python train.py --model="image embedding model" --dataset="made-up waving flags" --train_examples=48750 --image_size=48 --crop_scale_min=1 --horizontal_flip=false --targets=["emblem"] --num_classes=8 --embedding_dim=192 --arch="resnet" --norm="batchnorm" --hidden_act="celu" --depths=[4, 9, 4] --kernel_size=3 --stem="single" --avg_pool_shortcut=true --widths=[64, 128, 256] --am_softmax_margin=0.2 --am_softmax_scale=16 --init="small_normal" --residual_init="none" --optimizer="adamw" --learning_rate=0.0046 --beta1=0.9 --beta2=0.999 --eps=1e-06 --max_steps=22200 --batch_size=128 --epochs=58.3 --lr_schedule="wsd" --decay_fraction=0.3 --final_lr_fraction=0.01 --warmup_steps=1110 --weight_decay=0.04
Rows from block 10 of a small image embedding model, named by matrix and row number. Rows with one number belong to one channel. Each number is 500 + 25 x the weight over its row's rms, rounded and kept within 0 to 999. All counts start at 0. Numbers have three digits each.
After each channel's rows are labels from the 100 images, of 14976, where the channel reaches its highest value: "responds to" is what is common among them; "lies over" is the class under the peak. Only what is clearly more common there than usual is listed. The data: made-up waving flags.
# convs0: first 3x3 conv (model.blocks.10.convs.0.weight, 128x128x3x3, each kernel summed), inputs 0-63
# convs1: second 3x3 conv (model.blocks.10.convs.1.weight, 128x128x3x3, transposed, each kernel summed), outputs 0-63

convs0.35:471494464499460512509498479522475516509495469507484508529497552487508497476486485516498509452452488505464547471498526530465526503509504477498496499518496502547499509489489502481478517494473487
convs1.35:481503480498496507467472507462515501456497459489495447502447512470489448469486487494478476509520501474458460521504475487480497484510543489497474484498431504479502450483501492504505453481514511
responds to: crescent
lies over: flag

convs0.8:497474494479502486508495461492493506471499522507486476518483441515482496469514506446504503455492525480493485473485532480495450516493461510478462481474445486497491516520480548464506490516497463
convs1.8:507470530531484535521463493505512473505487479530504484502513514460501509505503480518524523479525463521470513484472504513498496492480480486510527508508441483505509490545497530521479492510456570
responds to: rhombus
lies over: emblem

convs0.30:505497521498462496497509486479487486512484510497466505494468536481498474490509500619470496493486482477507511493498482553482474480522512503491498550529483516512525510498480505500533490459489499
convs1.30:468458483480491484471466511506485475468524481469489487464503506489479466488486470440467495486479500477468477512544496455483492483526517522473465459489465470488495486460485449485511480463492465
responds to: ring
lies over: flag

convs0.87:513483533489487514466482473468469489514497466475476522453478542522486454522483479584442491512510512509484517483468518533512518484509507492491488558492470507522510513463473497501511490484486440
convs1.87:445494477477486492478481524495506490472514477497483457477501521494477498477496456452470500470474499482469465509533498449450490490506545503487458457485463492488504482461486451475513455493493483
responds to: ring
lies over: flag

convs0.51:477507495495424476510492512521489520509487496496498461504468540480511530486508505547496498428478489488489529502496529489483479507510489503490444502492524500507490516483513472442510536451482501
convs1.51:550466534496494482522519527492480464466507478463494513449523507489499419493493491492441469519511506546434488499510485473495505481501484513503481501493445492487510489446493471517508471464504476
responds to: star
lies over: emblem

convs0.0:516504496505475503479483487480522486457478468483488476508523461484497479490463466424466513505500507473482514500505493494518499511515431490499489463495485480478451497480477505504473503533484501
convs1.0:470519498510542534487524446477541456511494503526477487454483487487495524490487458522492506491526556466482483497481492573422501520485466493486505501481460441520506497484495487512488525490449526
responds to: crescent
lies over: flag

convs0.39:476488479478500496534501493479486490475497499479497460522502448514490487499467498414499514481489529505496502484479522472503439502489487491463483472484496479515484519486491518492493490501516454
convs1.39:493466505525496504503493484515530477490490466510498479489469482445498521495492515559525491461500451502461501490494496459512504483483466492505498506500420485486505472527497473498478490532472500
responds to: flower; circle; ring
lies over: emblem

convs0.79:460500498506474482452483499477486488481490458492471491504463460499480443484502497416498493462489523462499507501479504470470474510494467519468476479464497495498481499493492493483483471490501463
convs1.79:480482538499516498596520454500515528507484498547487537562454509481521497482521506530491511510495474487460511484465518534501510507473483512513505518496532463517510534490509500518476494495460554
responds to: rhombus
lies over: emblem

convs0.54:478482485487500475506488485511499506471486521472502518506487435541489474517460476469507496492500507493482460501472514474523488509484474477479484491489473478504488497480469520470498493477510418
convs1.54:523504489503459505448466493513512503512519534492514481487491483480511516505480507564504546472486454502488568490496506488539501473484501478507513533491424484492502481511506495473482479510510508
responds to: star
lies over: flag

convs0.96:515475472469478497491473509516488478475475468472476501480484490508506451504444451434513492497475502466448494488493478498476470468481439497493467460484470486498484493514477502504472475494484495
convs1.96:481565511506522491512548490511502516500481507517502554517521485474504509513509526573500493480502495510525468520485523549494500516508465474507518499512533487527518516466531456482494494467520482
responds to: crescent; upright cross
lies over: flag

convs0.56:500466485478491516505485496487506488483497516492489478491488466513482492507493486418480490473501538487474476475473518486471460500511469478464486470484432498490489488499484527470507473490497472
convs1.56:522492500505520468515474494504524479540479473519505507494500483492488512503510527475538500473473490493467533475519513519509505478470470499496500505483572491511504484517506490490479514538467524
responds to: circle; corner square; triangle at the hoist
lies over: flag

convs0.7:514482476467477504507477487519476473481467470473487522476472489523497469497446452455509505484503501480470490499484495513468480471450453481499470481483473486509494488522470495490471487510501481
convs1.7:449552522507542493506531479503512531506497503502493545511505507469502509509513490572498498474510496510517496519477524533500504497502467485506521501502542479516513520463517465479503503454513493
responds to: crescent
lies over: flag

convs0.61:504501473475435483519485484496476471505480493497494507485482485454495507490502469490485498477495481477470544453483505474485487494496482472478484459464482485508510500510472515467478503471493489
convs1.61:493522526511501500512515527467492533504511493504498520509511490500504436504487491506463464489499464496501556525520496509563493470494465493502511511490463462519497521459498455524516524486509513
responds to: circle; gear; corner square
lies over: flag

convs0.55:480476496470434485499486533498514477472482435501514477492482482492492498513449479500496463488460533498470482479506515458473526512504475511466459498496487506473458520472530490492484503505483483
convs1.55:464518504506533497551523476484524472506459501541465497477494490490500525450518501520497493497511541480492467492497497541471498502491493493508514539497481453515509521534519434531504501503450492
responds to: flower
lies over: flag

convs0.80:464505505506450488510512464504514507515494490514510507489487546514503480479507488597458482509501514494482544483482530536456530481523537499496480540493503491533540524462504502497517509446484503
convs1.80:494462497492488499479477511456479488471520472460466483479482512482489474475484466473460491471506482460458480524503468491488492489527530516484480482493436467479499470479470494499512446465487483
responds to: flower; ring; two horizontal bands
lies over: flag

convs0.123:489493489502441459512500501487484465467500505504460522478458461455508485485532490484504482475482477466475565443493502473471496493470496503485477462484497470475527506504476469471490480481487472
convs1.123:569526482503524504442539498519508520508506522497510480494506513482500474503476477589469501517493498532549484497482505515534511492506506459510537509510494492531499517479505531534513490535511464
responds to: star; gear
lies over: emblem

convs0.82:472511481499507481485488505484493500466485493507462454515463460474498447487502509390525517478498488498512509500505521467486476519501478514484502464480483490507482509520498514493499473485484489
convs1.82:546489526516475502523514537491502470510477471500518529500464485481501531502529532592514512516500483504479406477498513521489512547471454503499488493504478530492510489507494483490473441524476521
responds to: rhombus
lies over: emblem

convs0.90:491475510481492482447484486475493501511474497475466499481474485453494490506487464535474488470487476486485494485469467514500446503498495493490482530507454477493487485465470500483496451474497464
convs1.90:490493476475463495476493503485454469473507515503505493476515509503481493507473478439481503478484506468513487497519512470457470483512488538491483466502515496499501464477495442481502497480490441
responds to: crescent
lies over: flag

convs0.65:525484482495454495469488501488500468479502448485486505515469491458481512475486472483494503445507480466477504453481476470475476528518477489467480474495453515476491492483486480452492472486477453
convs1.65:440506524476481503541512481503508473520501535529511517512517485513498515521510494515466495516504478534478464511514515512505516475494453519515515487515467515523494547483516470539510482536534510
responds to: flower
lies over: flag

convs0.95:475502493494448500514498484512483510519503493525493475486468564516510491468514515556492486453480514511479549484485541505472513482502535504493448525479526485536523528474534511460504551468478518
convs1.95:513458503503483497509490522465507461483520474468470490484496518484496457466474471487447465498500487493438478523512463492477494494510528504489488483514433470494504497469475484523514461467485488
responds to: star
lies over: emblem

convs0.101:514506516500483476505498495494496504500503508498460479519466521479505481463550499586493530468478458496523483492486502515511477518528538488480477547521490504511528494489491480497530488482493475
convs1.101:467465483478482483465465517505495452473512496471502480434527507496473484508491469430482494527480519480465473482545510453458503471510505525500491473500467492487506487470492435503493486478489475
responds to: ring
lies over: emblem

convs0.45:523483488474499545559489491544472466494491459521522490480463492515516497532474493451540480482528493512478457501509497462509487477478496473508481494488471516526486492536493477505501460535502503
convs1.45:432537540522486542510521485490490498549495523501509524493514516511512556502476472586499500478490498456537547496461513494490503542502489482517503524487492463495516517483484459500491492537497501
responds to: upright cross; offset cross
lies over: flag

convs0.120:453480490486423511466481491492489489503494488480446498509493490486491489474471486483473513469513502473510534475492510489455484503488451484495469505490481490488502499474473465472495469522496458
convs1.120:499509528508493535572508526486505517518481491537486500494491534439520545492523531536493529522483472500448504486500516486495478496481547532526500525507514485505503483486509493517489426502502501
responds to: rhombus; corner square; triangle at the hoist
lies over: emblem

convs0.119:467485485470473491500487492484471488469468449490491471487493509485485469514456460446483491472475488474464503493492503491484482479485450485499485470479452485488489490489471471488486463489487488
convs1.119:500522508495535498490526491515468516508503535528508541529512493483500527516519500546514508465500489500524407495493508539507495515501489502514518505514526489515506525482515481466484435462511474
responds to: crescent; triangle at the hoist
lies over: flag

convs0.23:468494458502463480532488494495499506477489549506489478503500462476501475489479493403517511473510495473512535458495564468495466509506455500494478486479509490505488519532471546486513499505518474
convs1.23:510471528507496542555467488496535485511493491531505502479493524470537514464501524508498524486512450470478482495500479506485491495464562487509521530515393471510503513554524517524475470457479579
responds to: rhombus; circle
lies over: emblem

convs0.60:488489466492484489466491484486477495464492496483442474526477470496483453475478487410519506471498493494495513512481497469506478524504466515472486470478466466514473511510489515470495489492483450
convs1.60:527474484515506485480463528494498483500505463510518509486469489481499531514498523513529512520493475518465385497511484494502502522490504490501503485500416530493499490514489542514493456502505466
responds to: flower
lies over: emblem

convs0.2:494496528484422469500509496469495489473485501511470477478482492475491476494509468536459508498496457490502510463472520488491485509484497497504521506504495483467514484464483488494498467468489463
convs1.2:511472473502526468478513491497478483467505500485501468486505466497496506465497475483484483484504471512478472498459463488521480491503444455494535497499492433505493517475502491520503514544501477
responds to: gear; ring
lies over: emblem

convs0.77:477492465469451531486480488503453482511467490489487517512488524495478482464481491506477490503485454488471506465493499514466491472474451526489482471508477490500496484491453477489497485497504482
convs1.77:486518559519553505519511522505513572502499465492504561545468509441530451495523516510511504503498493499471509511541547495551514509496507483501483514497549521513496501489526491461515481478532547
responds to: circle
lies over: emblem

convs0.17:517479476464497526488478503503493492510491448492455476489476463511489471489470495449477499469506482493476491511489474503483475456492475530508473458485478478532523493438461468475483459494494510
convs1.17:483504542500498466508525483505486490470476520517487504498490499439496544511505484580489490495481478532508485525461521461497509522507523525504469502501486517512500461478511450481485500476497423
responds to: star
lies over: emblem

convs0.9:495490478486458503487486486513489492491503458458487518476507528527490474482430473538470498513504508499504592511481506516489539484492485459458495485498484503504489533444475506494455484485489448
convs1.9:463526475493495515459485523467510515493495484492475496482492511476497465478500465540481500504482495495474437509514491480485503511493587490501487494497473523499503480428496461508512441508502503
responds to: corner square; star
lies over: flag

convs0.33:502482473461490509525477484508467472474491468503497521478446463528487458500480475431503482497505505477481460502492518476494481460464445483483464474480498499519491496528454513489482493486500473
convs1.33:451550533519512499503512457514494550488496529510483543536473525486531505515497484591512516500521479481520521511463535508534514536485479508508519527493504481511515517501508486499487521470511503
responds to: offset cross; upright cross; crescent
lies over: flag

convs0.92:475507474501472471464485504492464473474479488475488482497490420532483478504458476420491485470480512497492487490475489463497477475507451480487489465495477489487479477490476493472482484468503442
convs1.92:506538490513503478522504503506526524533489568535519522509524478455520463510514515550514506460475471556538492493492529496521520501475462509499529492507514518531497517522518462501471486501522532
responds to: star
lies over: flag

convs0.18:500465478496491515506478466496484489508493481496466526484490533493486460474474496576458451508523503483454555482502473526469472468509506492481494481478467486531496522454468523485488491480503485
convs1.18:439530507499502502482512542481489514473516468478485463514480503514486476483494476473458477470502492510486459526526495464512498530502498507485459509479482519491502493441489460475521457494512488
responds to: rhombus; border
lies over: flag

convs0.106:538479510490464488535510497501499491500486526483510510497476486478506511528513482541492481526499500501494562464481460503517479501490499480493505520516454504514519504528477516522527479472527480
convs1.106:457522470485468485461466469480471469490516487485508477462528526532464456522465498496492514470495521439488459477535507488458495468498531500493493495490480477502510462488495461464486520499479456
responds to: star
lies over: flag

convs0.97:496498470493479521500507507493463474527500491492513491488500533525494501498494488533467496480477535497494535468478516512492536537496506454487473530505484497553516507486483488481484489476505477
convs1.97:478499467504458518453489530476518495481507492498500460465489527476497463463486490520476485490496497442438467507503489456483490471494576501497481479489442519487501464454494491481496460522497490
responds to: two vertical bands
lies over: flag

convs0.31:510477461473473504487489489483483482484480493477487504487485477477479479486466482423487499485514486482472514486477485489519448491493410493486502477476489495503459480508437504483474495499514477
convs1.31:516543506503512451526481512510529550471492513557511498504482528490511486519521535537536517522530472549538509530499536503532515492475540506521521505526511535503508486544526523522515500477530525
responds to: circle
lies over: emblem

convs0.64:479503449490475504506481486505475496501498495492493517495486469468496467457469492411494489466490487506500527466479519489520462509500459501507464472502512493516465513507468509475463495501509460
convs1.64:514509507505500501534492512511514544505488507549530492510499514482532522503518527557511502517520450527515507520502501530518502545475557503515524527527460522509506500531527524545511459470530553
responds to: circle
lies over: emblem

convs0.127:475498467486471501490500501493508482476485483485499469510518471498486473505446507400493510467490534513487536487492499468498469515484476498472497462496473484495480505493515507484492491488489488
convs1.127:537495467508523445487488508491495469520501484496492476489511464458477485496496546518516470477469478496470434486507491481494504470497424474496485491498480478494498492493488464478486473499496446
responds to: star
lies over: emblem

convs0.29:482484524491502487475476473441495481506496473505484539476475488516477493499498490586435479501521494497487493488464475513509481509487507489483494538511455488503495487450513509494528459472510457
convs1.29:453496509470476492466480503488478478480522485474483466478502522494483471492482474436471519485466510479476455518516494463472473484511518522491462463485504474492502479460482463471507490480467484
responds to: ring
lies over: flag

convs0.62:471494514498448499486501477495493484505488475498474508482486524501504479505484480575453486513505514480492548482487499540477525455478500482512506541491484480524541528484472491503503514477491496
convs1.62:479461480493491509484488523462492501477519467482471477502514508498490456470477470481455469474491491467429458510518481480480490476509565503488476473505446480499501467482488493479508438488506458
responds to: star
lies over: flag

convs0.27:502485515495488505494499446460488488523490485507481521474481524521490477511496474596438487521530500506485527471479529558498503466507527499497504547501471495529537526462498502506524493471493468
convs1.27:453488481479480481464470521488479482470523477473488467467494523494474487479481466458472511461476497468481475514531492461466485488517531510477458462492467479480494465467478456464513468476493461
responds to: ring
lies over: flag

convs0.121:482507489488475508506527501502481497488478478466469488496481465472504485512460503409493528451501513499505510487475505479491474507487462514485489453511496479494494482511479491473497463498501486
convs1.121:489515476475508480528490435474484495531474490498504482470518469495483429520496532569507472508472503513490499478480511505515529457476407477494507486482522482513500478496508477498479491531496468
responds to: star
lies over: emblem

convs0.37:489472500487496493517503516482512499436484543527477466515486441491477497484495504521481486494487500494496419489486503493474469514460502477511475526486470480485506489464497483512507486485490490
convs1.37:528523502508489513488521512477493513506477558491495503493497484461537551475488486437508525466473491492519499509470526500495499518502465507491510494490516463499497478518495473491484482562490544
responds to: gear
lies over: emblem

convs0.69:510462468511460481477484503465486480480489535496469476474474490458481473494457490466469496455479481477489545443477508477508476495515442500495482501467480506485481496479449504456506504506513455
convs1.69:485488489506553508611519447490508515513490492562469493521444537478498449474505539509487518506504460485507523496519519513471498521476533498506491518502497459509513498510495530497492466484486554
responds to: circle
lies over: emblem

convs0.46:494498480504476498502505490505483469499491464500497513485485519491500485490518474602464487464500500479495534466489511540454502466512515477494512502526486504516525521472472490476501492455497470
convs1.46:461479465482496487444474520474482502463513479476488457491495500490486469492474469432467500512486498467446470509524496451501492487517512505480473485488456502489492472456491479497505455499505465
responds to: rhombus; gear
lies over: flag

convs0.109:501471513521519512508512456470519481511507506507494520475501513513501485513503486585462476518527494513483503487492484565489500457490548486498513548500465474523548509457492507512527467450522510
convs1.109:475491479465468469436459504486462483478529483469486445475490511494466480491471485455485516459483502464487477514525487450486476469516520512482464477490481482481485461467481474454503488491491456
responds to: ring
lies over: emblem